config = dict(
    activation='gelu',
    mlp_ratio=3,
    inner_norm=False,
    positions='sincos',
    residual_init='none',
    precondition_frequency=20,
    ema_decay=0.99,
)
Rows from block 3 of a small multi-label audio tagger, named by matrix and row number. Rows with one number belong to one neuron. Each number is 128 + 32 x the weight over its row's rms, rounded and kept within 0 to 255. All counts start at 0. After the name is the row's rms in percent of the matrix's.
Before each neuron's rows are labels from the 100 clips, of 14976, where the neuron reaches its highest value: "loudest band" is the band of the loudest frequency at the time of the peak. Only what is clearly more common there than usual is listed. The data: struck, bounced, scraped and rolled objects made by modal synthesis. In brackets: how many of the 100.
# fc1: second MLP up (model.blocks.3.mlp.fc1.weight, 576x192), inputs 48-95
# fc2: second MLP down (model.blocks.3.mlp.fc2.weight, 192x576, transposed), outputs 48-95

loudest band: 1000 to 2000 Hz (30)
fc1.220 090 [171 161 153  83 119 176 133 143 111 138  79 169 123 139 135 161 148 137 179 114 133  77  83 129 187 112 142 196 142  76 134 154 106 111 135  83 112 114  97 156 110 162 115 117 129 147 133 169]
fc2.220 083 [133 106 149  97 106 140 131  98  96 137 160 119  97 157 151 116 165  55 152 147  97 160 167 106 120 132 145 111 146 127 122 216 158 100 104  79 142 153  94 139 105  86 101  89 193 154 165  96]

loudest band: 1000 to 2000 Hz (27)
fc1.70 109 [172 170 128  66 130  82 112 171 117 192 147 134 117 112 117 154 111 106 139 135 126 144 167 106 188 137 163 145 168 100  94 134 131 126  79 135  99 119 112 174 158 122 167 162 109 118 117  75]
fc2.70 097 [139 144 137 128  80 144 165 119 126 120  91 156 143 108  17 188 140 108  68  68 156 144 146 165 113  94 139 131 127 142 100 110 172 105 132 173 167 159 148 108  91  90 128  97 162 155 110 109]

loudest band: 4000 to 8000 Hz (31)
fc1.284 107 [ 74 145  95 118 116  92 110 145 136  70  73 142 153 113 140 177 135 135 133  78 113 158 101 201 112  73 146  97  77 148 117 149  80 128 126 149 118  80 103 112 142  31  71 119 122 109 157 149]
fc2.284 103 [168 105 130 164 124 134 145 103 115 153 121 142 160 137 107 159  85 118 100 152 187 113 100 119 136 172 163 169 117 136 194 124 144 134 115  89 128 163 163 140  70 181 194  87 158 131 102  99]

loudest band: 1000 to 2000 Hz (27)
fc1.493 099 [134 162 106 159 131 122  61  67  78 109 139 145 117  84 141 115  81 106 150 152 110  83  71 127 139 100 102 191 156 132 124  69 150  84 184 131 125 131 150 146  85  97 149 125 189 100 121 181]
fc2.493 096 [115 125 160 114 204 159 100 154 136 143 126  56 123 177 160 103 153 167 156  96 198 162 229  87 164 108 182 139 145 152 126 180 132 131 126 122 112 148 125 125 160 169 189 139  92 140 137  66]

loudest band: 250 to 500 Hz (41)
fc1.374 091 [101 125 189 113 103 125 116  89 164  98 127 127  86 142 233 134 106 138  76 100 121 181 145  33  88 153 136 106 150 137  56 159 126 173  95 122 143  89 135 123 135 152  73 150 157 146 162 151]
fc2.374 084 [165 124  86 177  81 147 112 121 153 151 128 108 107  79 115 125  98 154 159 172 105 123 119 122 141 101  99 120  85 189 147 123 184  87 128 130  95 101 136  94 100 195  90 121  67 176 121 132]

loudest band: 1000 to 2000 Hz (25)
fc1.338 105 [142 164 110 102  98 120  65 121 120 115 120 160 143 118 177 119 112  86  58 119  82 148 154 145 109 119 118 150 101  86 129 107 126 157  98  96 146  60 139  98 105 129 126 113 181 149 171 139]
fc2.338 103 [140 132 141 181 138 134 160 161 151 141  83 123 142  98  89 152  80 145 179 121 116 118  55  86 119  94 114  93 183 151 137 144 193  81 134 183 105 112  96 150 113 126 143 150  71 120  90 146]

loudest band: 250 to 500 Hz (41)
fc1.27 104 [184 115  95 101  99 146 162 136 147 134 167 101 120 135 180 100  99 191  90 153 113 193 174 129 184 123 143 152  77 178 131 144 147 104  96 113 130 123  71 140 127 149  82 135 105 118 122 111]
fc2.27 098 [110 101 194  94 137 149 147  99 148 133 128 165 124 156  97 113 187 115 161  70 117  93  70 117 163 181 164 119  85 113 143 122 109  66 182 179 119 120 125 125 155 148 160  84 159 189  69 142]

loudest band: 1000 to 2000 Hz (26)
fc1.218 086 [158 147 170  58 100 183 184 127 134  76  60  99 114 157 114 172 137  77 122 136  94 157 139 147 172 158 129 159  94 138 139  99 114 135 135  95 154 108 122  79 159  39 137 168  97 199 159 113]
fc2.218 079 [ 59 145 145 145 171 116 111 122 144 145 157  58 145 172 120 103 148 185  86 110 140 103 134 104 127 140 195 115 121 109  58 116  90  78 172 142 139 162 137 102  90  99 110 125 109 136 103 106]

loudest band: 2000 to 4000 Hz (26)
fc1.148 103 [ 84  89 209 129  95  71 126  86 120 113 138 143 107 127 158  97  92 148 113 149 142 160  73 176 143  89 115 110 143 148  86 100 102 149 146 108 137 150 112 152 132 134 138 145  99 136 113 139]
fc2.148 107 [166 134 203 105 137 137 107 128 138 111  97  72 116 150 160 102  58 166 153 120 125 122 190 123 128 116 145  85 119 130 191 155 145 121 161 139  95 155 153 117 121  67 166 114 129 164  85 106]

loudest band: 1000 to 2000 Hz (28)
fc1.439 088 [ 96 154 102 134 155 135  47 109 114 100 122  73 163 112 108 119  82 101 172 152 108 149  98  97  86 164 150 118 117 116 137  66  56 177 162 130  78  80 124  82 125  85 144 133 145  70 180 119]
fc2.439 082 [107 137 150  98 159 140 131 114 169 146 111  93 147 160 119 112 135 119 136 192 140 102  97  79 126 102 171 112  84 108 118 145 215 127  81 105 116 130 106 106 142  93 167 146  83 209  97 158]

loudest band: 500 to 1000 Hz (46)
fc1.372 094 [151 140 140 175  92 167 116 152 198 130 196  79 117 163 177 122 151 173 153 132 155 191 104 148 161  80 144  52 118 128 144 128 127 137 143 121 141 166 125 101 134 196 145 147 153 168 142  70]
fc2.372 084 [160 152  93 142 140 137 167 111 123 189 131 135 162 151 118 138 104 180  57 135 122  89 150 164 170 131  94  73 155 111  78 142 142 113 149 174 125  84 128 142 125  86 131  95  75  56 123 185]

loudest band: 250 to 500 Hz (44)
fc1.101 087 [127 150 143 152 156 166 206 105 115 145 119  96  75 145 175 118  75 132  76 144 152  99 118 117 158 111 154 168 153 179 139 143  68 135 130 118  99 127  45 124 116 124  72 117 116 101 155  98]
fc2.101 089 [164 143 151  98 105 136  71 142 123 136  76 187 133 170 139 140 183  84 138 145  94 139 132 202 119 126 118 103 119 169  82 148 135 122  80 185 134 153  90 143 111 107 114 110 107 219 162 135]

loudest band: 250 to 500 Hz (41)
fc1.364 101 [136 153  80 113 158 149 124  98  59 137 134 133 110 127 177 158 117  97 158 161 170 132  89  83 126  69 128 175 156 151 151 119  60 115 128 144 145 128 178 138 108 188  70 112 144 157 122  46]
fc2.364 082 [195 118 137  80 117 153 157  80 116 128  91 138 147 153 160 123  72 142  88  90 103 132  71 147 132 126  99 100 126  63 119 124  94 146  63 110 112 128 153 165 146 111 169 142  55  76  63  73]

loudest band: 250 to 500 Hz (47)
fc1.196 101 [ 91 137 132 135 152 110 164 133  77 132 100 173 110  56 130  96 126 165 154  92 132  88 176 131  86  75 138 182  89 138 174 126 119 147 113 125  83 139 116  84 157 162 132 142 189 107 175 115]
fc2.196 110 [ 89 167 117 136 106 159 117  88 139 141 122 127 176 212 155 175 155 126 133 180 117 104  88 128 151 146  74 138 172 156  85 143 122  78 121 120 174 124 124 179 181  94 131 119  86 154 119 120]

loudest band: 250 to 500 Hz (40)
fc1.106 098 [132 162 141 171 116 150 123 132 118 180 137 165 133 158 135 168 107 141 167 101 116 144 101 111 131 129 133  74 108 112 125 165 113  77 141 115 123 115 176 117  84 118 214 141  90 144 159 164]
fc2.106 094 [ 85 121  91 157 140 146 108 140 142 131 109 104 115 105 154  78 144 153 159 171 139  98  97 111 164 120 108 139 102 128 140 145 147 134 148  95 113 133 173 144  87 105  95 156 123 107 145 167]

loudest band: 1000 to 2000 Hz (27)
fc1.88 098 [157 166 130 105 125 113 119 207  50  72 155 113  77 117  90 189 147 128 134  97 113 166 158 167 145 133 140 130 147  79 114 143 191 117 124 104 140 130 134 131  49 108 149  72 104  84 158 117]
fc2.88 090 [176  91 136 136 163 119 125 106 170  97  66 125  79 110 112 114 121 102  77 120 142 145 125 141  52  86 102 105 132 141 112 127 105 160 136 128 102 177  81 126 159 148 108 121 151 131  90 145]

loudest band: 250 to 500 Hz (48)
fc1.400 092 [ 51  84 119 114  25  85 155 101 212 120 127 122 122  96  98  72  76 126  81 114  69 138 145 110  81  90 126 166 136 114 104 115 126 143 122 126  79 132 101 149  76 184 154 113 110 125  53  93]
fc2.400 102 [178 182 107  99 152 178 144 140 116  85 118 139  89 145 100  99 150 125 142  88 162 104  70 105 148 115 111 110  74 158 136 153 133 128 109 201 142 125 109 146 100  31  90 162 109 108 149 175]

loudest band: 250 to 500 Hz (51)
fc1.558 109 [137 127 151 100  68 122 154 166 113  98  99  79  90 144 120 117 115 169 126 152 137  72 117  78 112 125 158 135 144 153 105 168 104 154 110 134 116 145  72 166 132 121  91 175  91  87 172  50]
fc2.558 097 [115 168 106 138 142  74  90  93  69 143 112 172 142 126 140 138 143 145 137  97 110 115  93 145 174 105 109 172 165 129 168  99 124 122 105 140 173 106 145  97 192 167  96 150 123 114  90 147]

loudest band: 1000 to 2000 Hz (25)
fc1.103 094 [158  77 163  30 141 164 162 167 107 120 125 167 154 113 108 126 124 132 135 139  89 136 115 105 132 142 140 141 130 171 185 167  63 122 167 102 156 154  96  64  98 129 107 132 141 120 143 116]
fc2.103 095 [116 162  67 153 146 107 118 129 154 101 129  77  89 142 113 157 142 146 106 104 156 107 118 157 125 160 149 106  66 161  80 124 134 116 107  65  85 118 163 131 144  63 175 113  96 137 133 188]

loudest band: 250 to 500 Hz (48)
fc1.529 103 [176 157 153  90 172 171 215 119 113  98 126 170 151  91 103 108 134  55 130  85 143 115 148 127 113 129 133 180 100  94 144  85 187 155 114 119  90 119 139 144  75 148  96 111 158 128 124 126]
fc2.529 112 [170 161  94 110  49 110  52 109 114 177 112 164  66 117 148 120 162 147  66 170  57 171 115 133 106 111  94 114 100  94 117 134 132 163 179 132 137 173 117 148  96 121 178 145 124 153  88 114]

loudest band: 1000 to 2000 Hz (25)
fc1.326 111 [130 131 131  81 195  88 110 155  86 139 155 111 157 150 136 119 117  75 158 120 151 129  95 132 180 144  94 113 154 129 107 123 144 147  78 116 157 146 161 152 166 116 155 156 189  99 103  52]
fc2.326 108 [114  80  95 162 102 239 109 152 139  90 146 142 125 134 161 143 131 165 171 165  73 121 118 141  92 107  66 184 104 188 108 134 153 133 100 168 124 137 110  79 184 154  71 136 160 147 133  99]

loudest band: 1000 to 2000 Hz (26)
fc1.469 109 [102  91  79  77 151 140 111  85 120 154 174 148 103  72 137 137 102 154 135  60 130 176 181 184  73  93 124 146 104 106 105 155 162 125  87 141 171  53 155  43  86 103 193 141 115 146 156  96]
fc2.469 110 [ 96 141 107 143 148 168 229 125  90  84 112  99 176 174  94 174 132  81 145 143  21 118  80 145 140 130 124 127 133 143  79 116 159 123 122 120 100 169 149  93 110  91 119 136 167  76 176 141]

loudest band: 250 to 500 Hz (50)
fc1.477 118 [ 97 125 134  86 121 103 118 115 129 187 160 168 140 135 172 122 105 221 169 119 200 176 132 158  67 147 136  99 195 232 149 147 144 115 125 149 104  86 105 161 113 125  98 117 121 110  99 143]
fc2.477 110 [116  97 129 171 134 130 179 123 195 124 161 103 131  68 101 116 110  87 117 134  80 134 115  81 170  78 141  84  43 116 157 134 107 117 140 164 135 149 165  94 145  42 143 117 120 137  69 122]

loudest band: 500 to 1000 Hz (47)
fc1.389 095 [ 52 165 117 106 157  78 136  51 133 184 149  99 185  56 116 178  84 166 148 119 107 160 119 136 142 166 161 139 147 166 167 119 156  70 113  98 189  76 166 107  98 130 127 121 118  65 109 140]
fc2.389 089 [113  85 114 131 102 176 145 116 116 129 107 135  79 132 138  72 205 176 102 105 114 117 139 114 134 211 116 131  75  52  98 126  79 168 117 146  68 116 104 180 157  90 152 205 135 149 165 132]

loudest band: 1000 to 2000 Hz (34)
fc1.116 103 [131 140 192 138  90  67  86  81 200 128 159 148 164 119 126 125 142 190  93 191  82 103 119 150 167 134 171 116 179 161 161 109  81 144 148 112 147 117 143  45 200 118 135 146 131 100 188  92]
fc2.116 103 [143 153  88 131 164 160 165 124  72 110 111 137 142 154  92 106 147 124 154  90 176 161 111 147 109  83 107 110 125 164 144 146 124 195 125 103 101 100  75 127 106 156 153 133 138 122 130 162]

loudest band: 1000 to 2000 Hz (26)
fc1.282 103 [130 111 122 100 172  96 171 125 110 106 173 124 114  99 142  75  79 147 173 134 164 122 163 144 145 157 145  94 143 153 122 128 150 139 143 136 105 112 118 137 106 131 146 143 145 133  46 151]
fc2.282 102 [166 124 113 150 155 115  74 142 179 107 130  89 135  81 121 138 127  77 126 160 107 122 106 165 155 111 107  85 123 117 154 139 109 133 107 140 111 151 125  98 117 104 112  80 165 100 146 116]